{
  "vocab_size": 50,
  "encoder_norm": "groupnorm",
  "encoder_weight_standardization": false,
  "momentum": 0.9,
  "nesterov": false,
  "epochs": 20.6
}
Rows from block 12 of the audio encoder, named by matrix and row number. Rows with one number belong to one channel. Each number is 128 + 32 x the weight over its row's rms, rounded and kept within 0 to 255. All counts start at 0. Numbers have three digits each. After the name is the row's rms in percent of the matrix's.
# filt: filter width-3 conv, dilation 4 (encoder.blocks.12.filt.weight, 192x192x3), inputs 160-179, a 3 kernel for each
# gate: gate width-3 conv, dilation 4 (encoder.blocks.12.gate.weight, 192x192x3), inputs 160-179, a 3 kernel for each
filt.63 100:073059119097077179130052113106067128141119115149105147164142121106092141116106109176093151191142109121150092110158104155127148151104144129142126183144206103075196154127095204103144
filt.64 106:108076083213104132075121135044117086069106125145139113056148130145140138148196112073074109149089105137142152005132105181115123096130142159140144109093141161092114098089112133074099
filt.65 104:116168131142142119182066089173102100140066153138158130099092185143127118098107164145112135090150078103121154131122097125116071095145110114147099170130130141081116085148130139189122
filt.66 101:102136149163163178131115122182121148100166157101144139072143093080096099080102091033113090140145090168158112185107158123102146117079119188112106160124102103177064069131060088120087
filt.67 090:101089098115098127119162119068193130119159127120101077181097148133114084110189152157149121125166192109125140077144117099106150140120121084117121097138123099126072159160107127124191
filt.68 105:119138128133156172137133133113136177119067158143069140144134132169164106110180134089099149137094059139144124041112174116130185159086089135113101124152120131096040121115108102143126
filt.69 099:117129172126128127148180167133163168166129176152105104132119138171134120104105162170120144127151117149120213176128089124120139130130120116166191139100159128167190190134161177135188
filt.70 107:081108094080113092172134053159152105154058147104133104161138114108101145140157110156132150135142113088171138068185127115119132139184127119147099161117097165137136141103130143170109
filt.71 106:117104151118158171089101133136107100118145126086107095148153161118112185162129145119127144115150142100122166088107192145088173124135133138153084113111148105068100110129172190109128
filt.72 099:162093130165207165114150152166086096080112160149119073090084123116148142139097157119136095124069067150143101078172154143102111117078174125157175145185201197108118155124142117118091
filt.73 102:090116213104119130105109110146139122075121103129115188154111115174098173163142123161161146111120112166133157111130098117136146070124156073118153132082079206065099179110113109140043
filt.74 101:169131229138172123133103162170124115127163120117105133115102160134128147140170142125134162130117094137101101148175113113122084140158104116118050138116104160098097132173115121130107
filt.75 100:105130191139116077095130152084113167091089158067178132059140110076079144084111153089129111163105096144150097132153110136070135135154119160104181107148145157125135141130166134121096
filt.76 101:161120066101127086172124086111097085110142165156128122156121149092121149168127114102118140093137131101134133061096090082107060125127150129103104138144130096147107123120098112208151
filt.77 092:128183187182169132122104173097154131133147116147114159155101110113121153119110120166104163094089054165144180077120095074125113149126108120126176141130187150073058074053111142138114
filt.78 101:101092101101115131119082097168092150136122158108064129102160194150107086146127077146072191170127131126178150107139196176141139132141119147074152098123136174128177079074192093124089
filt.79 095:086157116097145173113100136098143117156106122080138127105095105115142148196098129168077174175229116114190134128192154159120145087173162125168131147190119161148101159123105151092160
filt.80 105:126181059117125132168110138161127175092142136146140095118119185090093115141171108115137172091077074113076084167165136132136090109153136118118121139160153050146086082130139113181085
filt.81 101:087103141116083117123122117140117155165128127112065154134140155076155126072174108115078140112066124156122180105122160155097127133176078132078084171120098150124176077120107121133103
filt.82 097:141139125133078107141165134142145153156124206177109104116138120162107136105128171132108117091132101094117097136104161101145146082106165131149091191095144128120066092120118107141151
filt.83 101:061106108124098136141135116153128087133132165156059054129117118108096114170118054099156125078107150129132044158236121159145109144135117126113105133128097088140135153116183127129200
filt.84 103:076129070094126154138165182075126171117184201146090118129138108129104151132126121154097119168159135063060126068071155131155105084109154121117106091164112182229131116115152129031174
filt.85 098:167116155072094080156052095108104160170112077144111173109125131113128097201112178134084110069128131168185173114187103137141107134141057083132151148128097142087135138121152077154156
filt.86 106:136151149165117086140108132111170109086159114094114139132139111177122091162116181128150083179154158141109144093104105131083114157130123175099152087161126152133193105137142116178064
filt.87 106:137167124084176162108156103130135099164099142096120134054151117134109158138127203129088156169155130131100136174139157147117130174166146146107069165148097142142133149184129130119112
filt.88 101:091124176114107153153146185094181144131168142108176089113154175122142167054140158146130147120124135174101163221177104180120126133084119072137129092146119118090130136136155203133100
filt.89 103:161171138090187087110154142158115095128133144130141136091149135158120139170152219060124134169132129145126096178168125146182122099105118186145101132094139100210115069103151097086169
filt.90 096:150157071141194165182162135168126108161174101088098128172142150106161130114124108114096146121091068125171114116140159125166174211120104123115109162110132127053081143092080179170162
filt.91 094:135147151118115045134147110123124103083092165138163132145135122129083138085123101143155153092082123134137140154110088105165063065099138118134184111180079139134132116126154125097088
filt.92 094:114148111127094114135150090108172068136079091123149112107086088102141124137161121152087129077107165149114136154126125132077129118118128172203103126140201184132142144088114136145157
filt.93 101:126136113061126212071117144105060112115106123144117122103111127118124115181156124094146096091222122131081114093136109104118179133120143116067165144101161200155087146141135092131138
filt.94 098:145161125134167113128146110095144086113105070169132122138189136151201093117114168160111100079062126142163141156163146137157113103099086128098121108080194174087147108129119081081029
filt.95 101:121132112130197134128170172157161134137146107102118107183131059102087116116129105112133084179138116185139184215182115125158127095133093146158109185123122104142111097113162112077125
filt.96 091:102109131117086136148140111181076159156078082112106079139089090157083151100181144133161137108148176156128116142129161129107103120107136140211121137145160114164171155119135176141113
filt.97 102:048161086066143143123177136152147152141128123135100160128166149151115149123095187152158151150132133088104121098158151086131131095099146073130102191147115108077183173127155158133165
filt.98 101:122122065119092140149101131125104153098092165102120111096142127129105119132160178167135147126116107138121125145113166133134119158091155117120068138096110083136137147158172204177152
filt.99 100:175095113203196159068110148169139133166160144162135140128122135174117053107082141129148131144189194158134154114167125145176135176094083102096140156138116107081131126097080162181144
filt.100 105:140131130092130163120050107124092168103122121155171143142142160124132108112128143086104120143112148104128084124113070137062138094117125137058163126069119094086118091146145096189147
filt.101 101:143108119112106092137122132117112097215139193138138141220121132141150120097132141140111167106066147116102095150138119101071065161105135132186101174129188064125141092116091109087173
filt.102 099:083150136133158222120165132101195046119099087134127179087133108128136131121129085156088114204132161116175116155181162164117139112088115058117167182113149201114125144125110172122146
filt.103 102:097144130173123147199150134133173116206169157135115164168117173132160111145197144114176146137092172098170091077139145087139116134113122115143174134130144205101139149094150143114087
filt.104 103:106060082062091067137110077129134087125130127036075050103143102102099072180120086130133109143077152090091100121123142190118127064132194139153146076104129082137160152095141141205248
filt.105 100:092118096067111113126093116152196094117129165162083106126163181131143132157158158087135134115098089138229202142131128166156099115121175084110155125162153180155160118107160137093104
filt.106 096:133141093130103120109134181097131062058106112130110115150191096163130145133091117112114124109109141147178057164182135134070127110130175120146101132136133133140119149087123106122154
filt.107 103:125169215148182171171071158121091147116123133152170162126127148172141212159053145100109145058159135093143138093085120170143134103103147089128125115120154153122076119118135179129067
filt.108 102:166084058144098101151081167100090145167094126122139112097094120129120072142178169131117165096105173135082157098086112110124117119101125146050247129117124088199176168108158108137102
filt.109 097:127130128166133190149131112134114113103194140163097130159113130143129096124132119115116180098086128119108137111079192102102121104084132133102124169100033119191089106167124146114086
filt.110 096:124143108133126072133142168151150164139083165132139026185097115120127031156190145159096117078135128076101125138173239090159124159096181110204145118161171124112039133144047120154187
filt.111 097:131107100123194164073071120137114123110103154140145075046144102113162118149104123085104146155175087128151098070096213148092127135109211127096155133081154181144152046073132096134177
gate.63 096:158183108080099110090169104147120095142144155160133119123057156091130160135106102204069158146105157159147091127140124157121073104131127118166153127155092223176120193139147126082099
gate.64 101:178118159150175121189112166118155192145141221170123087114154149151105166147152118099155145153154120139123113147187167200096142106106147144095143142159107147160195119129079106098058
gate.65 104:108153172103145150148156126188154130156144128142135144105113180161101124173074118124104151108106138117171149142124094139094116093126094105117105130163090133125035096157081022049132
gate.66 098:134126117072105130115146163085128115168144137179102105135130159134153098164170139123177142153157170112117120112171204137100104151168150165105137074124107164181136161175098174158153
gate.67 104:105119098173095142159105093138140115134139165086091138143113159073110069105106119111142103187107162108151193128113119090123184106094084170135175099096131159138193126088138105130138
gate.68 100:146132171158098137198089147185133138096109123111170084103130121154108140107165120174117133060171099142104106153110154162159140169083145153118123116106155080094105152088119202093117
gate.69 097:146106124106040151164129147126122211170137090140128106114112112144112135118147107103170172153116182166191155154117208133179183163154127203146168153117143166208100121179175098117119
gate.70 105:105156133128089151134117146087122100100135139132137123121140189121137099074142121143170129153152175142139126129105123108101143044126099101111145063102123151190134127145121133130086
gate.71 104:115130160143147147152089099185102108112139114124132144142144029137116143120159111142134143141131168157143183143126161118144144116136106113152165142196163126158169081116147160095147
gate.72 095:078108157090099198173136187130048137105145140120150123053082098117103119120126140147165160098092078125139114092122191088140108121092154134171204114102105165187173130094123080126132
gate.73 098:142136136114124205101118136207184086123127164143121135181117184168058127144129119110147129153164113163103165098193116090147173112140147106165185106155135094141147120138138114119170
gate.74 108:092122159130118153143143082111107099130131075191143139163177109160147128145141157085135123082146143134096117066117131136126113099127097168106081155196161182123095132149172111157113
gate.75 094:114116131114110092128193149135142088100168105136150156176105165077110149193141142144136220087174179117111144166126157144164135110160122187162201079139190151180144164121138160132124
gate.76 094:121155159129119121140156182181086141208119139084133174129148126120131131126108154241141122093141141158136142214112180154092136122136119165131156170137120093145127147152165111114137
gate.77 097:109076191113185142070139114113171191135174110138141190103149055088147145075137119128120124205130100167159078203145087140123128117154115114101121186179151128082076110111116244154133
gate.78 096:137175115147143139098121107108135101175110079137160137152149201151106122177128096092172146054161166131174145161127164139096145156151124114149165125140127180153112184193121178095117
gate.79 096:109155167074158141112146165136117146167156084117150075119122141108077117087073124183120138134079135222162171155139165145138104112139145164187195112077100095157104138104083097118053
gate.80 101:185163123121085138170146136150148089137143135181118130138167122150141120152154080083129064185157106131116139150094104122103157091150103132094118101141162114175116122141138130077109
gate.81 095:143188157105116099141137165115152103127098162141090132134102130136099099138190103160140092093052130161091137102120109148123108136075145143121163070129096143127137154129085164100133
gate.82 106:155106153133089163114139136136127148132129074116064101114149102135115065085096160193195167107090138130125099142212165056108114152146083182131127136143129119125075119138135105100113
gate.83 100:166167107106092074138195128134144084091114205118126117116086173168161119151132104105096162156119123125145114112127081157148099165156119178089151160075165178140094126059153093157122
gate.84 103:129119194106130125084115169080146107129123117080080159147137113066068192143109088131188004078143170119151165094226119091104111090096073136096144108121095112100106148116096121130088
gate.85 095:111159132111165143153108174156144167111169115144122139109139181108138094022154071127114123099191135169184093136193167169141102103131049171127098211079142186116092102128090132121115
gate.86 103:136114119090119158124146098114130133123180132154143140101187047103167122082138121155149116135097179140133155116113115094106110130094120152117140112086123194118112130135152111078132
gate.87 105:103145082136140112181114154157086120139091106130117089120101106113095147144113142095126122131115103124094144095126159124111080140156126145135153095146135157106131106141116087102067
gate.88 093:174133136116099153157108083147152107138081119105086200121102115155142131072134113124156101096168128117139209153133113174130171166100108138124160093136108156074192122125120082144105
gate.89 090:147103103146121106139158109134129131101135137105084160147125120133146156095102129066136131124103087150140128094122150183125089120119126143140161079135131125131154087164110131127068
gate.90 106:072143144073114139074145182131076140135099163107140181098110147108158151135156135185120168138173131152122167077162115128101126117148141072140167128135163201117167216127088053108087
gate.91 101:102099080118117089085084122119107051126080144165126081049142127138138067095136171147118116140197088145089121185059111147110101130134144103102107142126103139192148089148139141076086
gate.92 099:085157171071108100111095138102125152090115144114106133097119105077114096125133210138123151141195116092133126032097131123169107096158132153142189161121099153162199142109143131094105
gate.93 103:159136033138119134094168085110104105161115114109110084144152127171143068114134135091074139105072179145118064067129161113090123098196117113163103130110127080097130168121114096112164
gate.94 097:156129163076156136168171124192095148115176144152139171152196136142137149180134126110111169150139146143165120106111153131134195094102159132145177096203153052183157131110103119047134
gate.95 099:123152130127135165090114139145120132132152240104109143173097116153116117110122152131099155172140157167173114111185175103126187114104124167210159120068129078101129169100162174105183
gate.96 101:171161133123146104141151187124148177145181193147124101126111168127143151181147098083098136148101107164182131086179149163121115123148071158076058148085188131084124095106182145107178
gate.97 100:095151154156133144153136118102160181110121126109191125164092076122146132171125167137070147191150110121161126127141101203153105128137092091071137182157177060173090159152099092104081
gate.98 099:145151109103167121081127101127125185127133124108180100124166141104137116159109157135171203146081136118130072163122111072190077064149070077104128082160160139201148119104138099097097
gate.99 102:137142134098147080175087151151141125114089099122130168159128165120123118089130099181106173132203143089170139114134069108195112138148130198142182147145157146130128178160130097134109
gate.100 096:068178109094129177103124140151106122134088128164122090104109082079104106091069162170103111095145145137151092132125075157132156186078167155133092124123140143119166164019147100106130
gate.101 108:138122119063078135114077142081099193138096149141059091116077126137123123112128129138135157079086101124124090125094123142073047099151088142111129177094150100138082147084176145143122
gate.102 102:147141174124128092142123103159112181119076154093131151158104153157152123137131152181152104130178190162143169124075096145180173116149187149187139138223168133151164118180179136172130
gate.103 107:098083166099109185082163146081100163062139157144126113150146134113165167158063204170137158128182125153131184154115136122136161150161142155163116138255154107105126140061179169139124
gate.104 092:123128152139138122190130105173146139189103153125136118157144139151101110062143049077165175169141104150144236124091184149180083138139086134158120117177117133141060090081119172116114
gate.105 099:147102128170146086131097088181079188151074125168131129151122133095107124085105114143108140117162104159134166116146147156142156171109120099135196081107117152134129108150094162124103
gate.106 090:170107107159172156106116129146069095114125127100100102066101170080160101167085178105224147129079183141122121161139128116056069101123126124139103137069089081132183153205150062088099
gate.107 099:064141116121122130123127085082145125119147115150153148112159124092122124121128092150140092155139120151120084210157092162133069115119138126180156156124131183114079166126114143100068
gate.108 103:113163107121118140088145105139166133173166163081140084090169124116089117101135144135141178139159109100181179105140179120113149140147133164072152122136163159130121055167078150136091
gate.109 109:170150135114115105150179108179137128164140095131158185137096104091140161116135111192042089172168172123139123195189059158127138195082146105124126114122136144160139138090068123089107
gate.110 101:138088146191108098140138097105166101142161112202063081103075102091127105084155157095140102112106140109089179090202172177139162150147146206085085152204104085119169145141092109181177
gate.111 096:168190192173163129146153123196174114138159134093153129116126154095152167149123107154169159124059143183100142156182135161184141187145097143163127132112098160126121098108136140186094